Weights of a small sound classifier.
Training: soap at rate 0.0027, 24900 steps, held-out accuracy 88%.
Rows from block 2, named by matrix and row number. Rows with one number belong to one attention dimension. Each number is 500 + 40 x the weight over the matrix's rms, rounded and kept within 0 to 999. All counts start at 0. Numbers have three digits each.
# q: attention query, key and value (stacked) (model.blocks.2.attn.qkv.weight, 384x128, the q third), inputs 0-127
# k: attention query, key and value (stacked) (model.blocks.2.attn.qkv.weight, 384x128, the k third), inputs 0-127
q.32:531528527480425486529512480478492500550445516519458535489513560516507538434447460565477568489531488509502538526485523496495505513501503481567472524511509467571578517495546465405492535507477495451474467467564508482499579481547502473501500459482490504505564493495484483479505469530503473482467483458522524467539487502536486499512474492462486484460529502495565556511495453486517432483416
k.32:518542545463525519487550523479548502491534473498472425518525539533549526513535529505532490491512465595543536539505456485502434522519456493552534509529501505482569501502548540456549534464445484497510498531485518537526465507499517476559490494490470503458458504532561481553555491486479492547533465472444576515545545487507504528528432516490492514513484482521507533528540533462501429462460
q.33:491516484471580464535557509536482568594502459447516525464531491485558488495437608462502491525495518489457503440471513492571449462470489522478574523492529525494559510536452491493511522473536479473482461494492494525474470495558515523514501513544440534543541535454513507541535571502487478530553506496497537522461477468508459446467509544553529548574531511564461486457522472457531445463474
k.33:484454510552442498481542473505456499486470537541480545525525479581462474474491452540515543511488482455478507480559569510485478490540537488497483551455575388549467534458479503535548517556532527470429463527555443480513521442497482512486433468473532537568445565524504431502447509579447430495481530443539504573581521472494471469509600537501493544444541529487472454532529557529547485497490
q.34:507500490493577500462552535438501544573444461505549479463547515477490524529448519494445465507454490482519471395521552524533506505495501521489521474544543534419516468521480513436482425482499513562519429465506488578481548459480485464489501503457533494514496519463475532496483432574542510485525497467509529498479507515405471454510536500521535518428471511471442520503563419510488530482542
k.34:422460451495436509461465533593522469485442529505484493474534489545428452456481481470446447438522476521512490501443460490486508586514493591462466506477498561483463458465516463562501541496462520503484472525416445493454455560427542517512418491472503426516498495514488492469499452471502437445447484487487553436552476508509489480519543584470528553446534536485477512484478506507504493475553
q.35:524491519457483480520456543498485495487513544483502465521503527523451559570494505562484474502485473443450508469507518452463533466507529530511547515474552557428440506525504518460469521511525495396493498508440575489589480444471464493567466493468503500511515485511519539500480565515534497510560534531500515515519488472488488471448503507520518473517501515522509426524511488531420552516543
k.35:507501497509518522465427460501527532526530475525466495487530554475447531420479483429484468551530488490476580474431572494512496532522514489483570525541492517479517453492393497465593520492544491489525505447422485550538492505504491505487453571511489550498502543500510477471472513438535461487567455462503535533438430472487451495470508505498523493469466496489446498488486455490500506510537
q.36:489486503435565544420530508562487435571518507491486524497515476473469411455474474490495580583522522448475513472474529502514547492485489435461494526500582519539482498466471440445526620469530566500477542532467516561463469457558444443495503499525550475521536489475469469489591557543557511450472473475503502483599441438516551529513508510464492505424427529491512478511490465485470487510473
k.36:556473481530572539455496519596470445519417534518497494558545517536509495559464522526583532505570517497455543478504530516507518550509399480546533525546601487510565504575468508531543521468543418454542502543442543523509506474540450440434532495517561401458508515501494430475491474585473522485543517431501534513561448478463515512513521562486532445510520465414469488495494519490521505498463
q.37:531480488521510526470510544489509462490529500499441491578512491498515453486541482491491550426556424446483491517456499492571402455513517499505520490477584465574534517534489460538547495442490419445449560502517479493466462534508421464476514474473460546562531526481559496467538513508511507523445491489490468483527495480521389486500471487536473577504503519452522547500499536447515536463460
k.37:543433485520516508498535541508454539474486489501421547498482506557534538477519523476518536410536519527494505469493514519531426508507542484431524489507560428575448517579467454516460478482469419525470492569594510488447501431536550534478432487460485520474508523526564511539584455535495559522504468535472470507530513453499475484443482482483471486451534489525498501526483468437488547537524
q.38:487460469483527535460561486465487512527458503544481497522485523506482490509442527488523521500429423520477513489459485509481513539456499443488427533465591461508475531463480533492553553532471509494554572539452468556511425562513458470488471429585562574550476486507454496517548477551436423438560490494411488512505438443392516540531565590484513518445476503483453552506506468493541466472481
k.38:453538547521517484453522531497450490492431493469447513498489546525504487507470530484525586491527531493476493495480482545514490512494461490444475494474551570474495565466492525543499448463484473501516507490505491590534569563508470436537485507548554463487499519523504538529504475431466495544496485488558426495548489384471465461505441579459511499492589545550485462500542457555522512520483
q.39:526478491495520548513493472529498496481470495468492487441497506463526469504499520464453524527470532453524462525493504529574470451491545436541537460485552452555534523492502455485511533559431430579518477507510475420478530504538469476517473452544531474467505483590505463457567529530533468461486499521494479467568495549421557502525454510465509497534519498507531459534520539437440542532504
k.39:513451497495531535463508511501487458532470446492481464472482511478575525455508559525504550534475527467465470524581562498620471442500491473512487450513476527549533444516547427533572493523535510556497524523482466496558575511504523448481481500488538492436536542561521513450548536453542505567527511476544525479562499521502515465475503535445485478535538421473491498501501543436553459503538
q.40:534472455536441539501565501491558471503543481434463484590525474526518474472531451466512477508472535527533413500520486510547498565516512514549423497483466465558528501501519517522488506499577551530512553509450540550544509547536439528453503509486422534527510474468506532504473433490500482522477488508462502514532526536453498540522488486514484493557459520486439467484508433524442448490494
k.40:543452552497481461495477565521520521505465554525514517540495516460545445469546457566449482446534581535502549498514536505438494500522486475500435481499524546563521547560464503522500527577423535419496528441532506495458480520508482535474434455526449474576545427532521509490445417502502513452455548494547463477485492509495531502536472487577472425564463479546505474429504479515489530549507
q.41:561507446478453545453475518525537471540410464433518491443563501494524467487538513551524478506482474534505543570497493522525549498552441487533543509516556501440514537489462533512490457494529465541589481528470463515529488512446511465572543475502536476507482526475555470517556481526446481470472495464497475467471488538468513505495542573427532534479501544516505503458504487442514457516525
k.41:484495511523484514507508538556532510479463522440468488473531477532508491548472551486503519500481510517455481509525493551460532522472437428511483459485545468465455506503511452510498487463486561538509480423477492577514497492496527538530457503560490544472484476513453468479498502478569453485560452528532525493485496459505500491459485529458569523450523495506453474482520512505454509493447
q.42:481478526545475464486605524517483485526547562496536530474524477455485497509476486468470498524446521564547486549554557483533442473507453465511536508529534362586495523476569416486432514572574479529509509439505504443456475568482545474465498511548519564526506517511517525539496470518422437502457477543392488521546468559502490511493505451475510550496465533448449499623470432528477522515512
k.42:443442598509498506466526441492488441520483560472500557513467538493545452474529550488491579474479552477450434534474510437474498445507572496446503521483425469532521476542550448527512519510463443534480482533449461414531547557486477540531511479515483510470470580538509495495426473477523511499456585522487513520533547546531593404499478545505466457536549425517484548501530539475479490400484
q.43:515497481503607433518515547569499544562519575522551522518441528408579545501561432580454490458555483499490452494482449540468501492513510553463534569473481556461530496523542520557532492529482492424473467479518458527530547462507570482478392526507442497536494491483561513470487474486437501519456508516475517474517465548536483461487526447444530495504466448526504460478489497550512491497478
k.43:445481479533588518431493446479500557488484511485466534556508531473468494504561448463475499520462480553509469485513510487501508456516592567562473529526441463484473511482454514521544448475474467523484489429503524539565503519445453485535487457467464527498445498457592504517503498507468435485485497485524491501458537502516457538530550479548460539473531518462449494509525503509483505411535
q.44:473444486534502476478531493470486489540509524561524514505544489508461575436489473507495453522539425478520401480565490491537450514488553462547516464488541476535464484460507539469379477488482507557491626484516482512537455503532489581521514534548478427538515539521458484469475487520527482501485501470486454496506519565505439529561594471478476528489509490535467469524447460449450576516492
k.44:465488547478569530486484511501478483521465504473486520451424551510472507495575474552500523474526460471507509521559527465490500494482515547442519484487474487517498416496520563529476485463430445522514553561497435491558538538476509562482501509548508520540555534545536522525504448466527478597517490455451432478437490525494487447483556511523540505555542479505529527495488500466521471536519
q.45:477517517464485503560536433488471470504467526468497546523509533394475553410516445419538563457526509534503582594445508482530432546521462451533440559521531449569492478563507505531475496583572464468482539443555508466553562508542522467517539531476464518508454500511501523481502515459469434442495505559466444556465464580555449515439435498536478435452531536551515596478508524462489450514509
k.45:455468602433511478538530498501486492423477531492488524498422523490481581510483462494487501492455509546495466516549599486503462463535449413524495466497560478514499454557518545511510475507448464437386513510506585461523480558591592481470524482517485504467503561551539547472536547492439518540533532539487497601510473479529509513538453474496532578484477482555495562473459520575526441545474
q.46:457553457408510530540451440548495520502467471479477470512458478513480476484607482537505428508490473471456434550467529479492536513493515453491439487471555501440443540449521481511456424449518515524506528448498477595537515497481475458584522486438414517476521485519560549511533547545473461515518485437489486483453451521486523540463491422439412568527510513455480447516466527535481504463521
k.46:532505494480592502492398485524475514488406473561500484544506501513463415470579498519553470490571572527462496439491482454513537515525506529495488466382568521451510520484521515525509444449505519531523524518472463547528505452544508509484521492529452534518524505527481489481468489515515487491505522584561454501488463480528489471496509489472484537459485509512534566425483485528501526486512
q.47:447501455434406584511491511471436469552574548443570457493464506517537521545547476479480513463546526486557494457473525493502547561509557515525468552503558478487504492549462515507497465550468562523448501518523482545462516495501509486482482538473452481525503509446510587547497439446496475510551449375581471492482520496503489475533488506544570472496501532525504489582542484493502484529541
k.47:508448538440498534481568538518475498551452545560535441461528453501476550488529487505482443453546505463533536466518509489495477536465540506463468520517558527457534501486492564436521529502469496509519555501469503557554508496459548502463478421516428502509483536522461467488448539472488548435540483477496507501530511515458494560489570474515578509538474531523504505461632500586527459530539
q.48:450562498612448497570544522484517494474479460551547494482478500456551518504494532551536502453490541501575360481553482526556522536455499542520481465517460480526483435522485530521542527491526472579532561472510488565450505492553487514488471540483518527504492532488498514563530459465510525501474485562535524495495437537466496501487489469537528518541533489497518440462540452525537504485510
k.48:501547530500472488480547562481513561549502456497492482501512552543507448520487580527534475463421529546475397497487460508594508447472529560530491515460477484536457440490542503558549445547469457435492536472486430547498535502535462493491549425502551483526465541596484492505527492459489441490425575493459427373485536521512465518460505460606524516508516542520532480451473522499582512480473
q.49:465494475432502430520578504509527503474471494490491524502514472471542554477536476504530461472513497481461517477514497518412499490515554492486493565459477509499550496575550455519474474555478521532479492490484516458474500538480521572495507502471516437498482488511455511486477562488465481496484532583529537510520431538458471502538531457504551488488543473543542534439539513493494543496531
k.49:413547523519434507520544477547495455446532542428511508492496501483502513524544512520499529544408548497488510521493555541495492443513504484572501491470512483513501462526479511473487505467469520530492534549487544450461527540487539530543538496453476461520559478490490543480490527482491492491545494500498453522491446424421499499506506422539490522491536531500476463458461493476491490502516
q.50:581526520527493453485424529480463456520624575513493508489480498476549526489471497492462486528432544469427562528506536473501501554556522518584514475426422554537484524530546531482557545496538463508532495513491504484490553492533464510482480565497461540471506452505529487521529434507472440554521495521491515505490473503533518545524467564491441467576494467494532538531509488550493484449454
k.50:571475480472498449586482506453505485503545526507463468499468560424519597511548456543497501534509513494509545475526493463472452524541591488522506453455464518525513470528434491497567533444466520491506471431516527495496465458482464465522444536472485520520458468505442532537474527550492478482578526476526555559504485497495515510504512532490442434556532480486563476539538518562455534471476
q.51:485586497510461541555416519503506581439530440471468532532479493425427522488436454440459475492481520441512430576475540518437510536481480548494411479474533486509492535472465505431417540482468426540477575431545582539519442583516471469538475528472505597586550445436512517525504522558446495514550565432457511501482481509456505536500517447561471562512514552581477570514480490550489444458526
k.51:529477612441524541541491493547461533448494476523537503538452496489453436449542482487508480567493518523475418508480454511466464458522497490461465519462547475526502455541454578502471555478480508475521418512425491543487577465443530443462425450500534451577550586527460492463461527514486584508492525469501458504487515455549477453581480424512491504446503443474516555428498499610525524503479
q.52:494546476466515444425508484533548488523573434512512487504528522502455494502508512455530498549479515491514464482496549497550492478528581486514430472480490452396480471476505601540506516468573527546500516474523447498478447554498494507496489571519487534484475461489416497511558434538487409507478455488520544514582488414510523521502552616538498487548506435504430484532469557423520517432388
k.52:496528469504504508554457532439527478537479514529498526516484533489460530462503532531465543553485496403428485431445533479526524512454462451498526482457493514452505512471572498523505523508577572409557488503579436512541511502541487473510451530511437423464525463414579504504421483485479487525529542544519509445543560542436564523495559543521534466645482474451546469466516443442461500563514
q.53:516477518409528547531440539533495506520547472536524559468512455467466506557585503554495410536474534487444469465486440455472412523475540519519492469431514473413478565491515459532550528479467468454476375544494551500448481474508543560492421507454506499525454504516380461469500549485516511512511502452574506449520489489479459465515546464599596444525487367552497470496555535522511512437513
k.53:492475495467479547463461473505518489532596438528444509489514476538421531526525472488456504484538558469473440442523516509609507460509550524545495517482473421466467424418390510505475581472526497515563494512475506558513535525568520425532523504424503483512509504395515506482496542485538552443531440375478491534510399532485489560434536483536505509519545572502525470463514445436532518441564
q.54:463497506499531511508443520569497495529449478624545534455573501480449468523508523542573448469477573523481455478485467436437525506471455541520547481525465529500490448465540522507540499529485511460520542425480480516514519525483508492505501485470577500501554554507442450519462486501496515520555512488525456470446529460541516540516558513489513480480463536530431543478495468501494434507499
k.54:528542497503505552541465463436475489495558508485551465490478521544470463497514501470485466481507507522493481517515493539507550545453524558501465545551476524473484476501530531581466441516530517496507424498553484543532476512493438456468515473469583499514532515469440505461491475504508503526507470466494472467483502493587497507478478548444523491468470579534509515488496476504533497444458
q.55:486537499528558487526476471529499520450510509512550535418513446559521509494496541476566500550450513419493523552460515505408563490509469466511575551526513424497509471503464531583539598519451465505490505590465523478491534480485489446517524493460535425476514512547562437501548523518540453449517491454515561455530519481536523466503438578494515474475483439432483495485514493487526505507510
k.55:487500497497537443505455440440514438518443495478474593459512456540462522474457460496531503536462499432466481562491512506497500530494409473551520513474537441471505497516463477515534471569529464520541508523542497521463519466531484429482534527516532513423503450493506432518541579466591543512550533433546509579495527462513490508469502536413432514500478467472492426543529520510530499495419
q.56:483525499545472539497500435511487506481524531489501511571443529528489461488566456498518420532429539522528442471565411462541494426542507506524542471459559530492564549471531520561495483538462485429510501522457507471466525466513527557510523547501441516486486511492527505491488511465484480529484505490499521528483506541598536451493417468506456503533448536519494540518470547496508448482480
k.56:502512498532513493543491491468485540505506506524561480534500498480525497477558423470502461577467559530475496507520548491521493456503493471487490462457467558478523518494487510507495512592504483465547510495547487505502545498513483528495498506539453583484510463490507509491486493560549538462527516538494506510480476587539532511439452463486450537537483558553486539485574554461487566497453
q.57:430504559507520477532531541449505487544468538498515456474487551463550511411536552483446524509489510457521492443501530515535411487522569433480508504477495471559486577441512507482538584564432514560514478486522431539542582460511526547471548459437414508539490498506431526487492475517525507521497450504474475472519540522435524577463465475505479491471552479526535469497518537567513545532517
k.57:530467451536478526490544481468480550476453505580497512481529476481543488475502474579450508515566503473492448534472522442545423471491533459581477458433546490502558509455527517472491526511521495433429534610475523473462426507487487449464533453494482497539472480507511558542585471504499519534518519507506488478488438495426510503508540536464534567547528505496484471502517532508521502500501
q.58:467480458509461489457522583471481484566526476460441491420513518511580494437501468530544491466513539466518457454458472466498457519549522518484506481540532559539516484493439487555573515568483470489417516472519503516452487527563394443533528473467592449504519483481529505455487521476495529499551520430475501531517468484517510493486571510532492578529521537464423449477517520485475522446472
k.58:511486432485511534442529512461492483523471512449507515489457512542553457514550577446502424483485505444537520423458550572481449500547474518522468492508568474576445496482499477521537522536497467585544469503475496502521516454503464460514473497539560477524437539522528495485515490508526463454443500540503476465535528489458473496420486507542551448483454486510491508510545485441536414570483
q.59:489603458570564475522460513511492511507518500473488553567457487428486510447489525547486494485487516470501469455563496538542434523508507443499526395504473476534486549445503502507560571489457507520558521567481470527511480465511477557485500570475479490539497487453523476536504560479549548527522538470467493456523521539445499456438579557480483520458505487468564484434496541483562503489539
k.59:494565472563516472463441538523470536498419489492481509538517452508530548510485570538527500512498510470448418511500451515548429511528463485556514504532520438514497552504472546493533459515541490496538490495533521469471492469525453572453414562477497446559507532453508430507527516487523495527479536472458507463411459493461460498461509474551478523549471489477456419546461548511485551464479
q.60:533488552551588506494484536514486487550491515455530447515497551420496553557497421428504515512501544483511515462514498482475535440475521529472522518524438491549477467474534453538544572519496419531506498451593509508495487543454504519599460483526544502520500523484486512508487482513510571514445522518461508503473481560464469561475479542599561455525474529497506504550492535562484495437505
k.60:548455548562555562509533481469550475510517591540474435484502501424550567526505486416517532514501488437509472520497489515471531513490520483538502539461483486562446530542563503526519565541512502473549481494495568494432471570490496489508441520471551390530475456492464560530508558487478508540505592494530429498497538514510567547539563463516536508458434480507454512501512545530523483507517
q.61:471469499516501555427422485535523500484519479431517438544474513499529460530522513527451487496491496541531518542541510520507517475480558512469516434496463528404448501459557461471474534472517542438524490497473517567605450552521466553448484447501542555503438456516496526517548470503448500518494510493479468523506482536449565416511484543550471476500456495447453589558469476506426550464461
k.61:484479511495483518495493486521514511528501559535527543553569550480619485460505493515535444594497581513450515503496462514528459508471555534481530586477485570503482430484447467497434516503565509460547537432505526547560487535489484479532458528559528484493484448446491445562515421477518517529463452528489500484548489544519590493546570535468456546460476513503543482476459473562463536542456
q.62:491440455456501567496520547523537466479430501478484520468468467530497481424518471472527445484532539532526535547443420472475512498399519519508425551523464518512523463447516484525502452484504454516490509487532486566528494479506484485489498556500577479481426538478483523483445538411591485441458444484451563463554509513547542543538555480434559467501496523536490519484515543457556480539560
k.62:482502482478561530510501460550502525516507491464531458478487479448510514520443494513537500555522554494578542552517447503514528536515456468545480492533525441446517460493475503434516474528527461486501500463532547544561537520470535498485530472504529435499475485519491536486488449458529497392440464526516447470459494507496482498578542448480570485485505540540503513464536458503482506525562
q.63:483563489409553558509544532552493532436551490524477474554438525477564490520502542527534555504558518509488563507470529528484530555490488508387508486487542578469532484498564441493486497543501540408537468545387517574493497537495448479480440514497498507480482500502530545517470434494426532493475540532522453491462529468411562497495489437548448519513513441585501496493510525584457492506499
k.63:551521507537426527506527493591509473442544487517527524585472580564474457547476468543563496535499546534500522461487533515513462414515555412514425497548539562449517495533428521453459464533504546494578510454483564529485438511496517454456512522450503523512514506450474466496470520554412533452480492491506455506514466463467491517460519529522439530386544448445443453484489483579491490543499
q.64:530525559487500503574509490498472459438500613467533532499520406506488500494516550553503501520530615509477542459456465461461528506509502414452523502564494511469499511502465477450481524511488537486488477466463499539526487554542464479533508454566547569505540454409539527520517450512557459520450510531478572454521426497532510473492553536496513519490585473518474545407483486489534486494572
k.64:482463457494581522473529477541496496432479499487532572575502541534509469463539539526527468565542468519533614497526466546496455491469496447500467488531552470471561470489469511474440504409569497507522490538497488579495500526529492492528493474490530604525494439553444544493438427518541434452543448529555492542508473472490499457508530491560509506420497607462410505562487422485457407399487
q.65:477526513477533522437503532518510447522451498472530526554439502437483576496488535536490421534496505540481517567459557490478491501442368497453551469524508481533473505541524544464552508505534493444502456496571509515537432460529452468475509461570498528543469473558560438466500562530487484539525512512519440488493480522509435456595518477517484566394544509530490516522462509467474577535564
k.65:453511427531468476527497506548477579512447535475521518493426583582453416503481479457590562555497507446489513567501504482579396465441478480535499533565465506502392455494482527529498477534550499444444449485488584458498559570421445433524470508546470545527460483464467501456427451561507469503499532445404527529522459535518503418551494487498506469468557528566475511541503462594485533475436
q.66:402544525482511546516526469522466506451552525509495520524536584507466398491481474581506526526473536569458497566565495520523531489569515525432476521520505533499514488564534516474565424545480515549480505534456498549552499548450427547463486460465462483518472478451462442429528460495547562438506464514462548474475501469512531511465531515487524486457425460440478483512489420518511514504502
k.66:543479484513525524495566461501487451461432552511510425590495561539480553515479560450540492463561493491474481548542517588483437432450511540461441526546538524489521469436502599500472566551507532544515508444461526514509483441498521557461482535476493449493496519527537445475553499552513478554488451483503522567497535461526503434538468539485474518443532517480568477508490520455422467461509
q.67:458536501465449470411547514478447521555460480502460503530408498506567465491430527479446474441532466470567476508531562503455523530469496529465498463525483424549506449457421609556506489523460482522473461473514590414565481454533587537483515582516597510488529510537440427450435521540558501559457493520491567504510561472509503388564539490471503575579486519498519528514458465515524497478481
k.67:423519511522427560486444507447439567577502540521529509510464479583444453534500514559584463448403481469522451467531507481516459494554497551522609576385514525527412492509407474523474502484493542510483447499534528485438524531483464506526489491501482554421486472497489468483487500512407514488465400481482556462500460549439500415448501526509500488535544520470501573472522505526609474553466
q.68:550466549541539578508464592495448532539515466529546464502517540539517512464572486468537464463487621546522536533512482478496514549542483467602590507451516457467493493574580448420517492521566463544455506471470479415476508501470464509467496472528549504557483472432533551563601474447418506390515451475556528420513501495471494516389510497526455555489534454453594562511579498613573615591485
k.68:508462470447457466521500478494465563506400529539457510431497539477546448527430481506456448514489365474582476442472514471434557509532504530473421385551477511516603438538516523515503559540484433485506555503459452549567449533555486474466453515476441480461541525493513472460506558440408437520544487442446506516550540460588425436585469511527505480529504455498519403495451436441517495489504
q.69:483537548445466507505454516578506499475527488507583480494491495540507545450481510472417444508521462427519503518523581556508532454432538539511353596533491551475577463540512551466462512504451526476536525569463526459483459529532512543485559497403563470423523505531475545465467530544512458580495535469464580419550472483505520484523521505492474495481498477509521465496537469438526515522506
k.69:566538552552554451460490507446508479504488436488523482480460422479490522489496498516526428496464474465476509499514504496471476507435529475443583472572462411394424532535495447555496491523468551532525508514482599479459559495487521476534448433503521528493545525536476497523559508486481520445589506492438552496535475526495407471446559520556544534462519445451603560470508441465510474537583
q.70:513546477473505433466477473555461487520500458498466512553481574569513508540493478461496507470480479492485528476447449550500508498536505575507455437495489455521502434481489509485419508494490532500464504539472469502455563474496538547485536480414491452501509532575529524518500545502453497554522490486492461517535512481421562531495538481463428509527481488545449473531517495466511531520526
k.70:556543568512476494531502471530581524564478562461489502492493478474513547573465513570490485483524539509491498514463527488474493528501528484517543496455491504487472525521483495572571499549455536586521471473511440524475552486517461423483517446514537469504507561509534474489552531426465527544517493527504509501434539530581514473442503534489490497507523462523557468438503510576499520527510
q.71:484503424503455502434444493467505503478498498475514528558476465508503549528490411411601530468447455560519503446463550432556581501491527504565507478476492537485498540515489503500475499526495454511518404496524543568484623466488508466481559567526518526515476462562516542492445511433513495484448529530478518580488522502475435563492558532462476475503428538422462479552542486550499512565455
k.71:553551554571464497462538561448534510505534489461468460487470548408527479495534452499534414415495508522504487467460534499480518557500469486480446522470514496476469498484494564448515515549453508523399556424489489502510541558473563553549480501441543448528517523441463429498523509408483479483530523475423521405476522528576512557476453488466555474532537473536495527562570513545520567471541
q.72:510487529525526532421545483451523465416557543525498546529572508468448509489496500576494538465507599420494450545525492443502463490549497521518521498463418494495501537468512497540464446401462458480553521521458490546514491491461413502490363527516460465546512542456492502480585529513510492438492487449470503483475396478506482533492497496471572484503515478481520449487435564494478501573554
k.72:513514442430463515537520496467537450426542498554561557506518535541512543477562517450499495577632473503514543520594498517487536526521501471516443529561478529469492361537486545493461531477496478523444509479493537554517511476527468540521561558471506477554471443515495519474477508575536514577524502531495505605491534517514558483585541544531422474539443540491463491513504533432446541465538
q.73:553489444483487477493537491539468502566498449556472447500518450511504488479513626464485600537436477478530527549489551493519485510545468564455510509514486520502523452459507444463529535513523500467447564498510434531475485559445536483526491532496448512490502520496521505487460492523594497552504586508473504597579520492528551460478451519492466468514473489547509513542562503462468503435476
k.73:452424442528503526470453524496474540483501453484480548514501474420461497546484533534431462530506520529486536569481566497574531439502550439555525542459489554509548594501478420501510478543565495527552439507493441512464497418520507532550465626530536523513492476500485519501564546526571504531450432536620488453434459551401562533517525514487506528540538479482537452508541538535520456562475
q.74:525541445535448489455558493461550524513500511510468514556459465471451514523506535486472454540498502509573474503433462488451490455512488524467501492483548513577556532538509612550474543451503515517520475491488506448513484477532511460531525558462491472435468466532442524448417507581510490514445461538463503497506492495504510469559545500486456474475520522445492476457503541486473471468456
k.74:448497479549558505456495509485508484565539449518480520440524451536490445459527490496495470544490456516436532486514536450527468509379517519522511445475498486414392427485485488426516521525514538424508496536484557440518549484459448475478463472470523500516538507488475516485527562504511507535526564487507551537458468551527509451443497434455501479515523452519431514474437442525528505529478
q.75:508513470533504443428516525524515472504471526457472540457574482499506565471508435541499512460517535485510541454430556463530516542514536400518510453505460549518527441480524511562497518588537557478483516521577431515515617490483561518434515519526563487568568541461429430486538570515522402591413549466501537472414436535585492447508493496545437514489444539534497547484493475509485478483532
k.75:519466538538497535488552545473513581496503537478555571477472562467532518511516478504467446522558522533560550468496489488471394525611489514528504575535514460580494498457417511474529470505496528545465504541453569517491489590471394509496554506522542511554504413415428551492533555453486481414559514455611509486480454440408527520477542526505545485476434543516548560512570481466500493506541
q.76:488499497503527570507514563430506550527519491558490463517504542530520466549538512549486468572517475527550469559572531476489539479450553562531474483483479535529503488491442488547539558459495489466534510490513543523476594452498469472417513466555503463601498498435564474567473470435478551555498512517478460498496485531522489503437503546508428494511502428442470611493499501499483483522498
k.76:542516503456455495431524440517451530571519515546476501533436510534508471488436496472559488541488488573480406448479490511522503519476546542564494537549461445480488505498459498423482538515496501502463521462473528562475569509516473461579455538469540453457483453524532529476515491456450453527562505512525513563482474460572524482540484551469514539534543541489590490499470482483501508503500
q.77:521496426554494444471511547482578513514496498518493494500509530477515500470435464528429565496563497518506443480534571427484521507498510569468490493466469516520440499537523515499448465468511534448506541467497458465454597510465469460513501515496513523556456509437498493504543585481451432502578512491480489500445480516496544436441447527524520489563608474504478506508505521601509477448477
k.77:497465486498479443510506495378450521548557514457481515475541484489591482472444498436493478532521497527594498461512486497460545458505522515500585553491417492492490476443478446459560566467493456500505522512447481496505570451509451558511521470474556436490459434486465534554522532481484500513495470536546548443428511467467520530471508499538552498476450535378490497503460477461516536516470
q.78:465534470454475449450567493486520477498486518470496503418541460516491490488440439430524482467436503503454455506539468557520433508615503546466549473523488556497491446469494427541511543541463507505453543535531530524502563463447450522539479496472413462421459467572423455533482485526528519467517488463521520532534484478509542496460484409524550558497554510514518465559467529495482583507494
k.78:528558541499475451545526473546450471502486502478460433542511539454506468507487496483488491453463506458543558572498546465467483509544563497442468430478557536660485541526539529566466545510488545526552508605523455453481466503514477435491581533505497557532524488472547459503549467535496571521438506517539517560444505509418544535459435521488540426537525382527482491442528556440449462558484
q.79:472450547463457482504474505469558451438533452423520519516496492570419519551471430475539460494501454556468503492443481525580478520469553502455482523500466573447426512455508458450518488527487597514510460519467521542471516488484465490498449511492577569553514515450437440462555533543472466446479518491566479474541486521440457454456490540491506571506541499487558485462557507479519448513547
k.79:505457518506479480504592483418503482557481549494525494534477543461503466428505512508481519475444520483444548525493534505431452528499499450424432436485489466480522507478542548482455519536530495477459490459466504481468439486525533562504484483521537507496482512580483426543463447482519547526577460501496478458473529373515469560539456517567525554424433509523490646604503491491454537479537
q.80:527524426516495472569550452512432490536503545417428493515499516501460574544498534477522444525472445479477549456520466507485627512480544516459482506508487476435475462505455523490435520533476499421430499524461457555488509555527526433504581497458487652559527445500554563502503427566555510529482500572490552634556614480496536534471413506438519450577576564549438552496527480478518521481487
k.80:547467504487549546417411493521498559490384463453525457482531594461567511475495480638514477482545558540461603453492505516500586500434526528487550540473516511481490491509487540439562524546489476507515541457484500530505486477563535482570479526457598497511545540505427495486469469446490429490499506572550539438458547511495511556455455472484547586482512472476435566406520452543495519504475
q.81:470465432560494426423555542456468519587486515532496529527528504486470515499472541438474482476473447486537482528458547489453524532430458554530456405431530499579432526499485532519462496473513433462484517476557438511514490521514492475494521544522529467458501518500540487469481533488497594490495456493513486542500534498507445468495477429502501475466491446449525560561514529517438507552462
k.81:516496509466424511483473469463434499571554458471492517405493451469539546478479413459599472540502480519532490513490466457563518447553513599542520522486457591493504464501505412454504532478505533493552457479567465493512605474568485437533417518518572534550514526421506428544504620473449483508508554459516555498483502588524495506537503522450457478515496502504467487478501493559455473447441
q.82:536460564565562429437520458525535547467451480524506465507533478525501476516418533551426529521505460469454459456448499499538581464562354545535494595469495478475418506531468425422513528508566532452560466427484475604409465515499557478503467507539506523484502518548476553535567530544476537605512477492533436477485394494542508493500487544566503449615513522551522471500483470589406394566551
k.82:561520488454564488459507580449462481417526468544507568434563498558500517458476439476506597592500454538495624387477456532529544439524547481553558525471355467524643534433498492555475438463516400362473493564494521523530590472462498544532581441419481497529521472408547486429508519543444501561459482480456443471515448534484510554486508552517472616410524612490433482605549455520497568559499
q.83:473493481474438542531524497560396488597541486542479565500532515498620585488577590580573558523463466503473598514526484535510495503488504530499563488519495431644548544520441532502608534495450469403470545584482462539554489535442521495444531453515430433498470481529552491493511455504524489572468444582491449544524502525541576596453501569408478530527464497509500523511554494455477550470537
k.83:453537436504523495507454504478543533486463583548595513564496465579429413527448468590478556545615524438453485508454479454554414497488480503525468517536531539484508459496458513490504495638511519507545474550497513568502497405534512445432553533508473449531402547472482535473637495498594590447579513475523485524454527554520529476512544515445448439552533462491580422490553475608531519470462